Weights of a small self-supervised image encoder.
Model: 5.89M parameters, 32-pixel images, depths [2, 5, 5], widths [64, 128, 256].
Training: soap at rate 0.0013, 7700 steps, batches of 512.
Data: trained on larger renderings of crowded toy scenes, 87.2 epochs.
Rows from block 7, named by matrix and row number. Each number is 128 + 24 x the weight over its row's rms, rounded and kept within 0 to 255. All counts start at 0. Numbers have three digits each. After the name is the row's rms in percent of the matrix's.
# pw2: token mixer project (model.blocks.7.mixer.pw2.weight, 256x512), inputs 0-127
pw2.127 093:114150132153122136156074114139102126124130118085131112113115120149098160175116076134155153159140130151156165166120120123073110142083094169081139135140131146163136095135129103106137155104119130110148167108122150121138072137111139127090126152112105104133089131134163111161123145196121091141136131106130133096116165166121143143132143176151126114119148119189145105135124141108142145141075
pw2.128 093:125133117116133134091122142068111112144098131126137117147145162152095159114121133100116113119113165130143142160152129157143133162088120168090058101127133127128161126145159145149138067124096110141141197112173115098088111103131139115129100090106139127123111119132138172113133133110130148141135149108125139122105121111099126145097194132134137106111116072128183092122147109116186144115130
pw2.129 099:139142093140175142143139152151102122137095121128124132088138120130125113126097116116152113111118116135137109142103118117139123141114144070152121110118110129155166097129116146130134103146133165144095113136093160104174094125148100104182113133103126112140155155134117126118104123122106101129176102104078145101099109159039107130147141107100114100115142146137102100128134149141111125125192
pw2.130 111:089175057158106140128119107087100132085139122091140092137163095079173098098104133105110138087141128160109158132087157113124115132099152132138124142120113139068139145132127147134163117099112119138113095102094115189115149136113115111145101173097161113131127155154163145111121174132149158141111120163118100106105121133101143139176108117150152124080113118131093136143113146132142073129152
pw2.131 105:129153125122140129155148149175122135146155100119132072121106126144126146148076116171141183169134129130119161106144119132141107153115153149082169105124101174117140111106116134100126146104125095130091124116130137146110126132130134147186133153093147096138130117156079155145132119133150131122130115104170119125136133122106167103112092114114141107136135084132101103158150143128120131104116
pw2.132 104:086133095134119106110131138104107124129122155114102174135146108156108123084161142097122147156165104139142135139140147080164153113084095132096125138106111136136129122155147132133124099114116139110114110170117112133104103162096127114140124115097119072113158109127132136109102092079133152157117119193153124119156104127092150114160094098149107099127109142078164143141113188076128111142138
pw2.133 099:182126131185110120101146139130089048133127178133171106153150092118133157150157118153171121150156105141083106121117130114120113118133105136156079128157135120116080120136113127096162143102093100148163108146137112171094163127105156124113159127101172118145141146100130182141108160135152129122164120161124163135157132133129143148123156112125105145143129161122154143087101174087093117131150
pw2.134 097:146097122140172086111133103095132158116121134114155146166137102164133123127109092096141095115120081107162150092115112133140127134177125125132108122138089116135117118120093118161101132184142126167135135132093154101061126094148162147148105154094143143150111096110144122147141136153090153151145106136166149171142088097125083132139121124130070138166128146112099131130114117134121104134132
pw2.135 102:123114147095153124130105121138123101139089120150157129132117160172163100129126116127170140146068138129147136081131172130086135156090156100151103101118125153172152120160169113155108096142080112120128135110143133091123197103193094114089124107134144113117117108108175152103147126140087080152118106086144163141169146135113141105131153178135112098115084109140135121156116105130171105147091
pw2.136 097:123116130169140141156164166118139099109159112118112082082157119121140101141164124136138127165164156155153147095138116157129114113161126101104146128114153120109156082112096105169125137149108148120108109115137113131121142109141127144153104152134134143118111076093138136129116110158081136120068111143111167110155151131131123094155095076098109110155145121105131165148105139101136122128143
pw2.137 098:173146170133129102116105138104104104129126173139117096076114114177136112138113095144149113143147094139158116120123132117117105096086058108108109104166143127171153181139070090116159118111136124141144126148097139151124101167112133152140083111123110122133122126129155118130085137151154160097110124156099139074114149135122130150145132136110126124117164105160118117112126138162110117129102
pw2.138 089:146080108150108132100141133130149187159148103091156151143097122148129123104063084108112150125129098159145127074097075115114128089168136125133108125126117104158127124115142122111133099108131113117162090161148108109120128113141090120125100103166133146110135137113114119120126126123138181138100109109118115126140141117125116160102127131112079110127172165177102123095152130076105112090151
pw2.139 099:131130154140095086167161136145130137146118094120130122126153098168111103136126134107108129142165118117116081138129126125141160126128097143103126105107111100108146110153114094118146160118158083133095166056146106121166128149168101127122110114138149121117149141148070093110085086159142142099119143139120132183140105127140164149143127160105105091105135118149119137121100133086120099122096
pw2.140 095:181130090118128097136106143140150182124146098096123108124131143101110121151078103138134132127100128144165147137141144096147122118143134129121102164110119152139140137155117107105104122136117081103117142156067160104119097119115115150102131117156117111100101104113173173109124125101138155119133101095133153108168152136119135160148127195140145118131135156167109116140115163152171112116143
pw2.141 099:094137108129102139172144126109088109130122118092142106170107121143126125155097146108144148134141104121152160137088104123102163173142180129132112131078132113154137142123113137154094142125163128130120175138132156114140131134134132125106128136161115124138086163105180158168149099115167152108084105112117123150153133136123129150126057148160171099136131143136091117171121120121091094112122
pw2.142 093:150122134132139146131093116129123170151121121141153087116105136115137171117126125127129147132186116112110138083101142143151161139111113090125142113124126192119122134119116124147104176123123177136173130131159116138127133137133172130138141139110072093129140157155134132130132089131103159123102096115115174131124164122110095081081120114135151098131111084124095105133151124149127161140092
pw2.143 098:119117138142075161152131164102110124120099136136114135115132146161105093114111162126178122174176086094153170150142127135105115153114129122143135092120160119126121101117106154100141161110136130142114163123125139167095147122124135097095140078074146143114132152138117152140159092127138156157095112132123139154113097158137109133140120144102144131127155148095106122105142128146143094118164
pw2.144 101:118114080077113146121151152071118154170137134105151142131130142128151143149156128129120104103104142138129132131121128171154133143104144121158141136110130141150085158102127118136172152140156118116104170134136162115118133143164122134131103147119110188129126131152137132104096138087120121135106109100111144133149136111141181101134098114129135099129089145112115131134139128091123115132094
pw2.145 098:134125136095172149140077091137134110089096112152099122111109112107123130133158147146095120113102109157113118128101119144135086130108123128121112130124145135148164118122102134093152135155133143146147211161149175181158103155137143153073161134146139163130131148132127115092154114149103127129124166129086133095120106122120137068151170102135122150128120109132069123128087126107091139191093
pw2.146 106:111139158132109106103119141113161139121174105121106078128118112157116106136139117139138135111148175135106135110098138110147138143109113160084173150141130104104112129131119105153126163115130055106139149085089111091122083100151133099135108146169124148156110161135136124121158121123128067146132098111136122108132137138105163154104092077156135175085130109136117131109140151148136119095161
pw2.147 091:124104123159134150146123095148113120157105132086166126176082100155128117096113114115093138150133138145134168086105123140138136128088112130118136140152109132097154113152145122116151082149121087099135100113158151152117129090141161151118168126117103153127150147145179128156075134110151108077165135143135127115155193131136131124154125121130125113131132109154132133125090108105129111127098
pw2.148 098:110092082159112116147154117115163101127135090123138109140086115113130168127126131103117138142142123159108176133109126127094139157144120176098122132139109078137126124157113171107137106117130121115160202120126087128064155111143127166110112162126112123133110128137095110093153103090130102137144151085144141149135149145133149115133101160158138119143130120137149139100137114102134138106136
pw2.149 106:132136153135165100138114096156117146139116152124125188120124166108092165124137135161177136168110149149139122151159155127155112080147143117143179138132145129110086122147143145132109116140114098099145190143153149086124088130114138138095153118149068115132122115108149107118148102143062168126144116145135172171114086143116101097108141109118165097175140117108169163141152149138158137105120
pw2.150 100:100106157136108121118107126133150120156108131144134121117104162136131144129142093122146126128087105132121125127100139128142141136165144157117121161108110153111180151124147146083149153109109119133105125123149164104135131122158143128091137141104176121132159148137154131138140125133146156113169136127084102157114123096141096143100098199111179151106076153102133117074158122163171149096154
pw2.151 095:159135140102137175164116082155140137128135144186132131122128147114124155141141158117111123114131128090096105125128151072131172122137141144114139119131159157095116140146102127148130119081150115149125183095119118129141097137139130150099154105126116162145128163142092156150156135157128132096111142125095109132163119160121116139105112139157097104106109116121155129132123098159125161134094
pw2.152 104:116103091153145144152153129117113144143128151099073155130087158159147147097144134097148158104176107168134133143141105139131130135160142148139126097116119170146138095113155109126142132122139098169130148155161147108119137142141099173116122144116178130157129132158123175169120158138098087158115125134106167081108125170101104115128141138134095152109124088142167124124159171108132167184102
pw2.153 102:166134070132111154124129125121119103126152081130149179152110138095168133167140136120106122126078148141176101189167127147152084142130120120151094149123126116129172120115099143104170127138154095171090130135101103117165088140135131115111126098121161128163183133189131122121109132125150122128137142127098155143108128127121090105135129094083136115144111146119114114132109084121118104174152
pw2.154 096:105132132105097086099069130115107113125113151141129116173137104147102119156122110135090126108116130141152143149129113151139131142151102139171105099110126148146137117109156127115135121134130127090121099163106143131140117153091106129152172149128129101100104127148212153137120163145128125135141158152122122067112078148131154157104121139123148110150165124134142129143165102088108167154123
pw2.155 099:129115109112163122113130107120148146151110121104089125107085136132148202145153119102120140162131123109126141123104108152175126143168165128146126105117120129130099123141117081132093104155090158162106156180118135084105114102092096138131162080116130167111123145110121162102086110139134154107141145161104206115109124162163135120140145126150094117135111139116094132098160161107134117147096
pw2.156 092:140139107176103106139156151139091121081156168130111105127096117107136151108133123133140147138150141123143143166115131166159119108186147125087159108093128162111157129127146141088086138109132131127153113149148096122116130127086100136148164130142117156133122111118077115170143118118198161132124093200079176159123106131142154077099117114122096128095123121124079125143136125144128149184165
pw2.157 101:155092123191124116113160123124136146135141114164156180143134126117123121141150075146152123110117127133119124110113131119106131113120132118110124148126140097132116138135123092144135135164152080149128193118106129140136162093119117111138172093169117106097075160119162100160101151115169122128150115154138134111110144163143064128140166154111121117104151175128150119107119131115123135149116
pw2.158 099:142108126174121160128135104091122119106102140117108126108131155149120110113089114138088129073186099107078171098135144140100145132122166082111127154115153138129115171114188104142167122164156129123112103107130085114154147122121141119138110116136120146103127148126154123123148113128137125117146152141130149147162121149141135136132191143094123127141169098143119170122115141123082119149144
pw2.159 104:143113109137139132097139090157187077108138101117129128126119142098156121114116115140146137173161148151104147135102147131105065124120124127126140101158155105129133132140140110112093147079100153153103182097097118098161156122132144130115099163166121094148139132145139138130136133139150072128108143110139120129128131132122103157128102121120099140145135098087154148113129121095145135140136
pw2.160 106:132094169090119145102112165118088162154128134138114170131096129127150115148153105087123106149133095184121138147125169115111137086108142156167130179188110149115105151161136185103169085089107125143124151122106131126149133111111103129117131183111097153110122110166166131119090155165137148146122104140124145133152185095130096124137117173146132114119178107100143137081136135133142065123145
pw2.161 101:130165150161143138178148126120115137129137144155127088167121135162138081083125092137120165122153122123160114109125121148111166122123122136138151110107104127126104103162153141147126125116103154145089095125145122107113109148133147157130169098102161145132139117113081151119153107113133111158106100118111150101106109175133096141123088126107136087137125133120131118131107155127161127097142
pw2.162 104:103116160149114113188150139085096114082097153135106128111140088167141139118187162129134135100099129114121081099176121117152112115176087124167096129121092137141108097072113131076107126092146141137132141163081124144117139150124113137174122108102105102175114138159156133177144128117094131150124123119119108093167161114168127123151164177127155117143114137130116111108141130142137099126098
pw2.163 100:149098116170113127131153151154131136147083135137104103153182132166113124124154144140138142142157164149092119101146176146115114093134111133159119133123094094141141106118203150120102147103124114158147138133144101122115153181126115061166132083128113105129118122126116108130084157129135143119138124146130112133123080094104157101119153125107141127099136166113141114126112114155149134128156
pw2.164 100:171142132114118113149102125195120081099123084133143169156123114124133179112144119145134177130135111103136134154145150098125128144121100137117144077182124134110168117221154113143151172106139126116091130114108099170134109082142104154142117147161174085101139150137127149131121098119145100125094147134100139118133180133104151133098154176163145093088107140131137091129152129108131139143141
pw2.165 098:130129138119151172151147140101132094107137129142101183108091102132082156134121121122140111125148117164140133106118164133131138171148093144111123102138109148111155118111184148121134138134131099155187111148149112102076119104106114174127137108094105135138096111177160134109152152154110097096114114176129118167174087120138116118126160155161129144132173139122152101127119162114122135166071
pw2.166 095:123126142139135111113151141105143125160147128138124073106119116114107112141140171139168171139150136072117108195139112140139135175153132139114128146161122116161126131156108105073085153125111117111095117140138131089157148121113106159115134144096111159146124154147146107120152102143170095115156113145165084092142076119122144148142074127097126125134146135078116145121122167135148114149131
pw2.167 106:131135164075163121150094163098089116111159128107105138146172088116136139118116118104111136087119110108116134108142198106124123090176108066175134133116122161102098170135144114132134135143141094104149094129160203160154115135141154078098146133121151134149143130151195122158143170138125164116109138146122143166115126120134135133106158132095155123168126116144163089102117170146133075103126
pw2.168 099:119138108073121118155160118145142145127133133080140110144134103118115130108123114142108154107143115108155129141177126124146158083109158146124150111137097132135161110133143119146134144100120144096137126121102123171160129140135138160109107137164133103146110096120151085161146122063111134096091178066121147085131124094133179134163140083118124114118127081120087117133091126097129140129078
pw2.169 105:061139092105120066106127159099151095066202092107142145119106107105095115139170154078113175105111126118147112128149155106119156123159161137143108140107118161152152166103148101164091174122130166137147101131147169170115109126115110100182111135124119101105156132100146121100115142112098105125151168113170101132107117150161132123153131152132118137116115124128138121098094138122155139137169
pw2.170 103:134073151141125137096135164123188177183155105116139150133136125169103166168152147117140118174099150141190185103087075127126129129118121142131138127144121101161100140100126128109101122111148119145089141158143126143129162153142174118119115154140078127144138103131143135181110116143110167115125133116155120145160143094166187108109115146137106159114149110101092141143179091114078166082125
pw2.171 105:119162133120167107153135128109134172114169135154125174123086159148119183118135121113099088115182087182108119125117145133164128130179120083099131087116162139143183167093105091108144156118115077138082124121117111099166083105114127098131128094132121125142108144101105119078108104135135136145123115155090106157113047159087122151148110125124161134123133150141106153160117153139145100164117
pw2.172 100:176139146092105113181141186146136123162106099106115138127162125127128167119136117121136131134106149175139073153125124093148122124121085102176158107167113132111114128169132107075107126111125189095104137161138099196136077146135133102135110093122109044116127116135125166132117073109131118092104142127131098096119146178142143149103106086139108120128086165149081115119147126140106180111175
pw2.173 095:094137129143165117087106097130102183109078151147139111055146127127097097125098115095126131158105113121084110136139131171158132106087147124128106105114142156105143171122163131135130095124123132155123123161141109143144126123087143127162136090095150140145124168133123141111122098127137101154121156126127119089135137185159103094145126104112137051120132100151115106139074164081141112146136
pw2.174 104:119149122142119137132130122106150140130078117058103101105106120106119177103102145065114138148142175092117116141117195161113127123116131117088103113167130127166110126156120113160130120076165146136089166105158096115108091080148153121126158143134090149125118166135097134125138135127135143154098122100160146115133142077127145104147120122145107161126125159140128151135149143116148141134121
pw2.175 099:075120161185147155169139145107118128179119114144132111116108189122122138122099180091120143133151153143134139147121094138143110190120122150109076153097126113174117129087093182119119111147116083124129143072183155100123133146155143123133156170120169098128108148149119119116125121149139161125102076105116112102131131164145114138116069096131181107136127122127170146139092116163114141133113
pw2.176 104:097111148107148140090090132095138109126113121143164140155124111146147100147150142133134121161172150090104142096106098117134127136124140098122159150141104128100115131143146098105128105135153135130122144133161091113170149127142164134123155146092165103102162118123145138101163124157129124137161106154115145117103177141080105110142137125155154146111113151114124108150073137169123127149125